config = dict(
    conditioning='text',
    text_encoder_inner_norm=False,
    widths=[64, 128, 128],
)
Rows from block 8 of the denoiser of a small text-conditioned image diffusion model, named by matrix and row number. Rows with one number belong to one channel. Each number is 128 + 24 x the weight over its row's rms, rounded and kept within 0 to 255. All counts start at 0. Numbers have three digits each.
After each channel's rows are labels from the 100 images, of 14976 (inputs lightly noised), where the channel reaches its highest value: "strongest on" is what is common among them. Only what is clearly more common there than usual is listed. The data: small charts drawn from random numbers. In brackets: how many of the 100.
# convs0: first 3x3 conv (model.decb.0.0.convs.0.weight, 128x256x3x3, each kernel summed), inputs 64-127
# convs1: second 3x3 conv (model.decb.0.0.convs.1.weight, 128x128x3x3, transposed, each kernel summed), outputs 64-127

convs0.15:097140096131143124102144123144097101094183153139117081108099137132127137141127127119085121144097138114096101111122152111107134126106126136156102129127118123129136129154167100148125113115068093
convs1.15:141139134157160116142095131110108128165133090093105096104154141144125163121130123133108116126137128090086111111151161096197124119131162098149168115160137126173137104151152104100185149156111147
strongest on: pie chart (99); items: eight (57); items: seven (31)

convs0.39:159135126097137129147171124109111172121145120110167112135155117099150149100093109135124119118100105114114113123130110146142076108122141145103120093170121130134151126157093125106130157121146105
convs1.39:123143135120117139131103116125130124135132125152114130126082153089131157137136119139096138144128132112104113124143138147175128169115055111142100103125129150181113125110134122084116158143151136
strongest on: radar chart (74); grid lines (74); items: five (36); heat grid (26)

convs0.29:099130153139116108149100131123142121087121079128123109110119105155095093075137142126099134145142114108149167121114155160093095148094113132104115063148145056101136145119114134128132102132078103
convs1.29:128105149112122086025118111110097118120119133097136150096107105165125143144150164108141158149089131113108164132122157113115108114091172156138140108148088112096126115155157095149094139138144134
strongest on: legend (67); horizontal bar chart (43)

convs0.80:066162138105150126095138102122153135127109118102095138095108127132116148118151136119101102149081131123051067134130141113142130153097060148148116142094088099142146127163123154107099129089147084
convs1.80:146130119073105171086125139167117129115158163125149144159099164147077123094151117131110135112128155112099129173126134112122143126124078145085105153142134089120114138139119126190112091152163146
strongest on: items: six (53); stacked bars (46); lollipop chart (38); items: seven (33)

convs0.0:094139107155098125085139096091136141098134117128152142118107122131094150110127126124108156140125120093120110104117141135115135140138131120133126141144099136084132149105141123104131118052151150
convs1.0:122122142122126139121150119149145099125131142098191130148143143081126100108153148119129102073178120122132123139124127164093125164117119121129148107140133175070140144099119076131148118138167108
strongest on: items: eight (35); bar chart (31)

convs0.126:072151118125147130158142134093093136117112105128050141106119117137113092162142112129094131132080168134028138121131103116125138136104113183067139081136106081124139145138108145098111140096135101
convs1.126:129131088102121163103112146164109117126126153088150160166126135174090138147138141162161101151176150115094169106094123142099171175119117145125098100138157125101094149122130113161139080138146134
strongest on: stacked bars (64); items: six (33)

convs0.24:058173103132138115102134092126118143083130164133107122100102130157118148111150109117173088037114130115095095130120123124121094098089119171083153122125149121120129094134108170126103142104132135
convs1.24:116118097147142135185133161147075115142075150139110143147122125121119152122118145095097131133150129091152135119095112133127142123128139128139116136151105125144146135140117107083081088115126110
strongest on: ring chart (59)

convs0.4:113135150177155127060144155130108130122134108120158134101064113115145122145161134121132123173113129122091128123148130165110094150096154068140126135118081134122088141120146116167129133119101160
convs1.4:119158093171111131188118151140146169153137077128041121121148065118134130111132146113130117140158113159100116084109076131146140109126077148142102086095116121153119106118130088115112145102113139
strongest on: one colour (91); radar chart (90)

convs0.74:137144145129119135146166137145090130049103133116106115118127118135147127134141120138148102147102090089030092142162138123138122101061115130163112147129094150150141081152161110143120143118141142
convs1.74:137140117058156161075128131138139127161108183141162142148135135160108127164151149134146127102128110132124139100168107143140158073117139083138149157119132125104109115145131128172120116155073108
strongest on: ring chart (70); dark theme (65); items: three (43)

convs0.37:112122131128138126168148146131137125117158123096144125127156101191123142160095135144122165123138141145076105138118144123109125106105119121117148147141110122121111158143119131130103144139135100
convs1.37:151152162136176157152118152138149142115142127152131082103134128122066108171127106092150113105132140155152117137121139161072129130193113147168124143133106110177153148106144104071131103148157105
strongest on: radar chart (77)

convs0.14:034140143112103132128168131127133155105119104103146118130109146067073101138080139157119119140060165146175144145160102098142103103055114152129123135126116134102088096142159185175094103118113101
convs1.14:121127104121130116114148158161075117113134175158136148144096108158121137124133103116109150175141108126146132135159103126113086125160137102079080171128136147096140111101158132157162083126145159
strongest on: radar chart (74); items: eight (32); pie chart (26)

convs0.91:121124164077086127071144152100121163172157139114169122109091102112164145120076139074135164115138148117104053126147094180143141169056177153134138107109117082063079130110141133076068167081124164
convs1.91:123132139094110104084147162139109103135137142138146097136098112119144151116127120097099166105106156156116115161078112116120104063104131139144090168146096123076116104154135129197097109139158130
strongest on: one colour (100); radar chart (82); dark theme (60)

convs0.31:166138125182145113109125126105120072118131135141141147104131146166166109105177155103098164148161131127141126150175108117128133184152162102167050067137130125116087091120107127113117147084129088
convs1.31:106120096171157124134099101122112137140133145139086123119165115051143130146114161146128144107132109139138106076118115094139132123120130079160149099147110155188149132120097121154149107089125108
strongest on: grid lines (95); radar chart (26)

convs0.113:182161142137121110165160100095170112125084142102145094157171128154132179140144133095123141120165096123102127143148113123115134082158115147118134104135113117119135154145153148139156144120141140
convs1.113:145092152141153166150100117110070097095134119155073131103123127083099150083113131127094119142106144133156120130081121110100130130150118126138125191119136140170096134136125117059134122092153153
strongest on: grid lines (71); horizontal bar chart (55); radar chart (26)

convs0.6:080138146168170079148157135093101092105141114125143156140118110158138126127080086092150073121130124088149174125145126103094100101100143124082151142146164156146124128136103109110136089088111145
convs1.6:124159112162108150105143139162151108132138160153122175154099144139141141149138146154170157135090136115153142155151104126127143133141152109131117096086122101064100107140145089089148136168181101
strongest on: horizontal bar chart (59)

convs0.89:073121106129136130129136124101130123131151110119132129115111134118124121143156150120123119098082127129064116123106141113137133136105139115131126126075065125131141115095127123131127127142092140
convs1.89:120126129107135056102119127097116127095154076126113106095131120099121163136120133121099100105112128133124151064090125154113144158120149113129116185123183173129157139145112110132097139132110100
strongest on: bar chart (67); items: eight (51); items: seven (37); lollipop chart (32)

convs0.69:117104086151114118130099139130137112117143164081136052102094122152105144142116156151109051161089080116125150126095125152136089157151110152097128083123165124126133113135127135166094090126135158
convs1.69:130138148120121137160108121112138132110117151173096147121155083147131098128147153148128115104201132116123102116154095127128143137117145148174112077108134112134135143146145110072078106128180100
strongest on: step chart (29)

convs0.5:094111170075095135054128198131138133147151069118107115081137084129152122118089142088094144148142157093127093100106136124145147161100177117142151102084120079092128117131138163050075147059132103
convs1.5:113126110130120124158127134132136091127135145129087080134094125069142140141141125127110129094155134125122096171117153108126115086126112141207091115098098140175154099127141121146083110121146114
strongest on: one colour (100); grid lines (76); radar chart (65); line chart (35)

convs0.62:174105112115132133112152140123149134110129096142137146119187125155125134100137123138087148221115135118117083167113141086150086138146145120164140150124124092140131123139142149117120155145134128
convs1.62:151128156088082111056149144152099116113136131064147077124118123143135109142122097087105084098099117153133118106151149108130111067117149115107142160137130115122137135134147118176146110107084119
strongest on: ring chart (100)

convs0.78:121127110139138129120101152111102120102107124116115131121118118135112116117150114143118127072145136141081131125108099130104135114120107099105126104121134120140131075113111126144101119121116126
convs1.78:072131126125111116150178106122134111139132115122114090149124166105106173122118141083108141149158107089093124138147121114124154128126134139128124162132122103129121149131127123133131108113102132
strongest on: pie chart (62)

convs0.58:173113036183102096133161128108110068148136109141090090091109080106109114116096126084124111161082119142096152148138097099142153089055165128100123132071120110121105139128128138135130100079085114
convs1.58:093158118119153118083099161107117162129116118119115124132132115225126113109136140095101136130136105077123137152178078120112108112126139133144135149142106127170103141106147091147110134150138170
strongest on: grid lines (74)

convs0.38:140129113128117121134145126146066133175127112108113106122093108117101072133158132105130159132094097122075139183122152129134103113131178136160135116127113081147085115162090099149128105076116067
convs1.38:137139157106111121082147145143119095124142162111171138142102123186141156128132137100113140130150136127105132144177114118077109110145206125142134205129134107122144111161132162168120092147122120
strongest on: one colour (98); dark theme (96); radar chart (95); items: eight (31)

convs0.44:129147129127169155129154138109119161138139135132144121128115129118131140161143154138129112134135128140099152142121143126141140138142137123122127145134153116135128121137120127144110147097139099
convs1.44:119146176140085133100121102152107122140118147128095108139114110171119114124090120106098116116156163125116131127149110115148122091140089128130103084112125122114115161144148109147149128128148112
strongest on: radar chart (100); one colour (100); grid lines (66); items: eight (34)

convs0.86:101138124153144031147140148092142117111130143131145100127158133151113119144108121075108114117115158118120163064089168127095103122097144126117116103071146146126167173166134128154169116158120118
convs1.86:143092117137158117097148127125137134135099114135139120085159128221149149106125117152180123136083104106116165124135199111148133103151154154108150133124112107131101116163136113130148122101134118
strongest on: horizontal bar chart (98); dark theme (66)

convs0.16:117135127114117138134152118113153137134120131125140145125109136119121149157136072134106147134142150175128162140122102135142112143094157127137156128147128134092142127165155148145135125125129104
convs1.16:128119132125104110150142118123102088119157114107133115135109130110090100122083114109120106100124135129164160171143131129103102162153143096138111067130138108160153116116140147165139155111184116
strongest on: items: five (36); radar chart (33); heat grid (30)

convs0.123:059150116111100127149113108066109115135113101127111121104131115141129135150123154138118113093153152121064132137088134159112126142138121150139142104115137114127158151139102152116102107094140100
convs1.123:100176138143117158067120117153085118143081147064121188122105120151086109114145139148104085104149172103126122114160126149113145121095119134121098072113114103122133129159144118085129108119160076
strongest on: dark theme (87); legend (78); peak in the middle (30)

convs0.127:131115087128135122057080103168111104142124113120128146103080129119117135133136114122156130126118126157106138136148142106122130100116098105127115102115121130115119127130097142124131123129135138
convs1.127:107151118105110130112115154145134081122133157122102130107103103174084090061139119118092148130145144103128081168119058158142128103121118124137124148130104115111137140143160153140143131126114152
strongest on: ring chart (42); radar chart (31)

convs0.19:040170135131126124156098116087100119133150153108141123117106173124137117127069134142118143141139109117096127118104176111144136158105118108127111104141137097084093160142123082158106092139074117
convs1.19:103122131100131119140164127137119117088122106151162099141147121165148114134099116115141122161127099126146076116149101090140139090174128136131100143124114129115129136130126165192156131169137175
strongest on: one colour (95); step chart (63); trend: rising (31); radar chart (30)

convs0.47:172146080141125124149118150099102138051120161115134088121148137123134119139174104152161108163110113090082145132103129122118111132115107107077169134138120117162111142088122138175117173105141174
convs1.47:149159152108140114023121136209155152127120166141150118121124139154156110135156113143145108151100112152151133081163105118125162098134123144141132126115135092073092161165124132141127148149075117
strongest on: dark theme (89)

convs0.81:116117112131156159139113157137116133136117100129082137103085092162115118136161098152104122089132107145080123137115123167113128091111088141104114123102120079128130102155134148130103137139147127
convs1.81:124129129124145144123135148138152127133164170106145158137120103148103139148102160111119101125153134096129151139125123122148125152106124108101144125121151130144111118141088131094124161129036109
strongest on: grid lines (85)

convs0.18:144148098124120157159119118149165135163102142115139156128134137157154134157141126123135127118129180138113150139175119164134161170121160159121155145123147137148146092101140131089142145171145150
convs1.18:150151116120149119146083154123103171101121093072109153159097124119092144076150156141057150152117148118147048110113126118124132090122131170101173142115148113118113161109151125126148152122117129
strongest on: pie chart (92); items: eight (39)

convs0.46:122152122104196112114139100125083118127172114114149070106124119102131123103119108113136142134105083111136118137142152144118071112142120132110086120090145110121126132146097136130112118109107085
convs1.46:099140111091127092140115127101158120127134155159133119126151096099143096069148152157135093109122123142144112105124052146116132097139101153089065105119109108111092144130148078158138139101108119
strongest on: legend (100); dark theme (100)

convs0.45:127111123134125104154119126130110130098080104086126116132110123073118079103117091101110084166072121141161142128156093062147115149124175092118110112129145113125126128099106048170137066103084130
convs1.45:112124128138102144060121153149098114109143168110116163107108118196116132148142126113114119153117138117137117124113094142102127131124159135072081098116115111072080130153152134108144071098100124
strongest on: pie chart (100); items: eight (57); items: seven (33)

convs0.93:128150154138131120159127143109097129117143102103161077100121140134119100126149158134114121213110158135149138141118143174136100124124142171192124097105135120084118122133092100160126122164131112
convs1.93:128161157165084166100146165072124138131124127105117101148136120197104125112123136122108120136115152080100125136105111089115155119137148165125112063105078107089145126137134116069134150129137131
strongest on: dark theme (100)

convs0.34:140120118082176137140137142138140132089109120074141106116103070140111080130025099090098151092100119114056079153136097131123126127126149122133147151080128090122121108114133150125109171087170111
convs1.34:087103143106127123092099125092126127127090129137101126121117125087115104136097118094092199100155094174096108108113106155090115162148116133189145140163132147143148135151124137139094129132134130
strongest on: heat grid (76); items: five (31)

convs0.75:089133157165106115138120141122129120103071163136108132093111153149125154118099129131129131124157135129052151148129074102143125139136146123150098165153081131134126187150162137154123120096123110
convs1.75:164089149092119119134113081150144144131117153149113123104138138111146105181118096127159117127144103133135153146138107109150137130120165109131145095145160078107112130135117122163149137131079130
strongest on: heat grid (90); items: five (70)

convs0.99:064079149080148123163155084140141169132123115119148109125067113123089157083027109141109126145085144135102152135116048132135097130102136148129115139110099088127098115168138164153125140106152109
convs1.99:129123164123127114096159154108095119127167158121171114126092115171133144135109104108154153123115176119159128132136135120110100106136110163118100113122150140112114076158120108188110118138160123
strongest on: one colour (100); dark theme (83); radar chart (55); line chart (45)

convs0.84:038083136117104122113131099130159143126095139139134155126123139118136137156116109150102134104134129105165115142129117115120095103111126090124120113185096130000137125152122127080144138135159122
convs1.84:106116108160154119193117169140151099098153113150114170083113114133112166095163136181123150147171122137100122150113150136139141143127131120087124074105119138153133140140130118101137121114173120
strongest on: dark theme (100)

convs0.70:128122105178156139149158136116111134132109072129115106137110093105140118165133154153117164117159111110128133126147111112159130107111120145103130106130094138126123114114085120060090160102122132
convs1.70:141120117114164159159141121132133128144126115115116137124161121137115129141117105125130157162086175138071168087130144086182101147175110138130117145165111167137096163105147109116166156153125184
strongest on: legend (100)

convs0.49:152170142145167093155130138114132138103143110132131166099126119101115193079103137098119149150107133155083161105107097081133123133113147162150104136115110132130133178142143113166144137147114114
convs1.49:125129116093143135141124130164104099149109116090136118122157105134097136127114152129137128107107133179145177103122115159140126118155100150120125128134126137146083110176152119143096127133160146
strongest on: dark theme (99); legend (64); radar chart (49)

convs0.97:142122143129135131186157139117114124080137126114113111138119114099119129139117123177118133142134125131101145132167156107132114089127131112120140119125136139158120115164102143165126172120145124
convs1.97:111149157125092123120119121121157114126127171179150114149140130087112133114137153136119121126113141148111095092143116099165152116124162154147108099155105120119131118201111125128138129129136111
strongest on: grid lines (66); horizontal bar chart (48)

convs0.92:129167141152129030147106163111128087117101129100123134132141123143126160085167080097081121136126147081160152105080122151089117146147120140149101133109158142126136145141112146145147074154063141
convs1.92:110169159148128096129125108125136089113117093129135107130126170174126159123113134167132091133123120124169127174116146066157120138132134118130080124162108086138126129092149114142127161149115148
strongest on: dark theme (62)

convs0.43:136132125125126117115141142120125084138137134109132114106094065156151094124137107129122085151117107133111123110110123139155115119118102123124084087122117076128118118126142115125125114104137100
convs1.43:124119149094129099062105148156093129140112133117164140115079101159117116093117158136089151096151114097112132113117126134165167111132152153128158160075093169122154149208126128160118114133155169
strongest on: legend (100)

convs0.51:123137083144146141123130149166139147118113076138145155132146132101099086120095106100164143110107105163149150152183128146131165122092095115146127115105110134156160133138106095138141156126130115
convs1.51:112123104120122130089135170134133141112114121125121137135127128122090109137115120144117149119116117106153125098130115161131133112158162103137140150120119146122057113126149162144105090119146141
strongest on: pie chart (100); items: eight (58)

convs0.42:165139106101148122141105103116135108117155107126135099138136099108120162121122131125107136129120130122057117122123127145135085127119100141105083095130105098153095145162133142142119151108153087
convs1.42:147106102084132133076121085133116121124110137102147098124120110119133124130125112094087142130138118106101159113116139127135116132141137161105122140140112187141194122139148122154174106142096124
strongest on: ring chart (36); heat grid (25)

convs0.8:158147108142162140160094107126093135131102177171119137140144123139157153130151116152127154135156107100150123129157087108104152111158134151156109133100123125138158114131099113119114089111128112
convs1.8:091155123125144139155145111113121137110104106158076140134109083139109122143134093102109149123143125125148082107099065133091120113123104115122122122133105114128071166113114112100093126095112092
strongest on: radar chart (100); one colour (100); grid lines (71); items: eight (50)

convs0.100:146129138124122099109137127151135079094147094135117098069125107118117084127142127137128136157149082128152119118118114131101089143137106126142111065138125072142080160151139132125123128143126133
convs1.100:161114130072132146115127187140071112149155096108130115138092131098125098100078110156088079114168143112117108171118125132143128110101112137145148121076139108107135138142116152136126145132168142
strongest on: legend (100)

convs0.64:084065099101113121156134169110094108117145084102132165127126081126113099118065080130138139113132114149088173093149099106123116098080140109119132092095171133123128131150134140175113102122146118
convs1.64:150117144157167115147106120123139135134144162140125157144162115206143136108111098124112143152112137128182135139112124148112097133143137084141177130145115091080125102103095135089150143098097126
strongest on: ring chart (26)

convs0.102:109134132157127144138141125139133148116093169151131136108171134132158121103161107116078107091139180146133127159121117143117126150109166140138132130141126097112111099146075118068090127136156130
convs1.102:102098120120108094164133105119167099140164088129112103121137117105139114114075110122074119145146111172087110133093115137107121137149145075117121138146157099144147152126122110108143110100093110
strongest on: legend (62); radar chart (40)

convs0.103:093155081150113119162051108093112114100141146101130120134134164109126126104092166134125142140165131128102144116107133108130137142083131098137130129137134129094096147158113104162138096128077144
convs1.103:130141148106117121127150126104132154168141120118134145121135150154134151104082169112116097149091161122175143132162134160151125109130126135118123139130099156158123143132070144149196112134123182
strongest on: one colour (85); horizontal bar chart (57)

convs0.17:101131127140126133089168132143134149112125129156113098129089153131112114131141147130123133178135097065198116125121141113121096132154123120098057130125079083000143166142129120111121134143129120
convs1.17:076131110169119088169103148104118128089120085142107141084121121118134103098111131134137097127136145065115125139081147130139127135117107140123122063135119136113138120111105118048143132115158119
strongest on: ring chart (100); dark theme (100)

convs0.118:079109099111135133129151128119134127126151114103118128106096139131132120151141134124126098107094107121084129121120146102130132116107126106127128122102057129140118095085122127117115137126113156
convs1.118:150092153132146111142097123113083097095151107123141184108135132127123138152125111123097089113116127195167122100106122118133135140143132141136153140132169127185149125125131133123084117133148095
strongest on: bar chart (53); items: eight (40); items: seven (37)

convs0.66:086137168128179131141141180127125141117163119109106139084141051159128129109138155124112127162124136134120144102088125114106089127132099139150102056139144040117086163120115129143103080157138083
convs1.66:130118146168122143064117121155136150109139136105129143117132083183116157120146147126165132124143141077102159116094106106120115117153181152126135095100095110124106117153191122113119118121163103
strongest on: legend (97); dark theme (65); ring chart (34); pie chart (31)

convs0.79:110110154138090128144132127136127098132114133148137062119102137142126122120106129111109097133131117082128108130127119131147087133135124149129122119114150140080150127149105161098117135134124136
convs1.79:125130126098108123081141134175151131114110103167130131143121093139162106137148126140102150118154118114111096156129157117160133102131120190095103155125149157116115138147125138174114122143069101
strongest on: ring chart (49)

convs0.76:140131120141159111115127140109141113095164067107168113135112146093126163129152142140111130092150128149083129130128111141151184142118121114115106070151109131135107170118106104129128104112122121
convs1.76:117093126190124132197152159099136116115113100132102146088142125117134130082086121125167089120086144121159109131117165127095155105115100124119082071114113131131116118117123129092152140122185129
strongest on: legend (75); dark theme (68)

convs0.50:076137105131160118153145107144093114092131121105138104125079086130116102104133139141144117115126090134062124127117164120118106099132107106132116149154130125143129089111101101136120141103140109
convs1.50:132121087111134101104118153114072150119069156069143138144124117153094162099112122123128129101103141062096139147108117122160125138094145151123136099135093151120129171121162098140123153123097150
strongest on: pie chart (62); ring chart (37)

convs0.27:135153142160105133146147129121138141129101165110128135128096130105132106145154093149145087138138150108146157111114176110142117102170148083109144131121117134141112093077156121164107126135139153
convs1.27:124120093112122130165109149122124127120122091104124140143153130126146158141101132132094136114085095141083094114152127115166115122043113138108137108135169118128097124121106092200126161104106097
strongest on: one colour (84); radar chart (70); grid lines (69); items: five (31)

convs0.71:086114135141126127116130152000064116116089094100110091150137145121144104091102108157085107098144055159106131145143097122112111111135152041144145124145140125127141103092120116156147128108137133
convs1.71:139128131135124087138127094147147091123119137139159132131117124061172113119119125123136160093130143183140110112127113125129101143131080147106091136127137169097145138090087090155108143081083105
strongest on: pie chart (98); items: eight (58)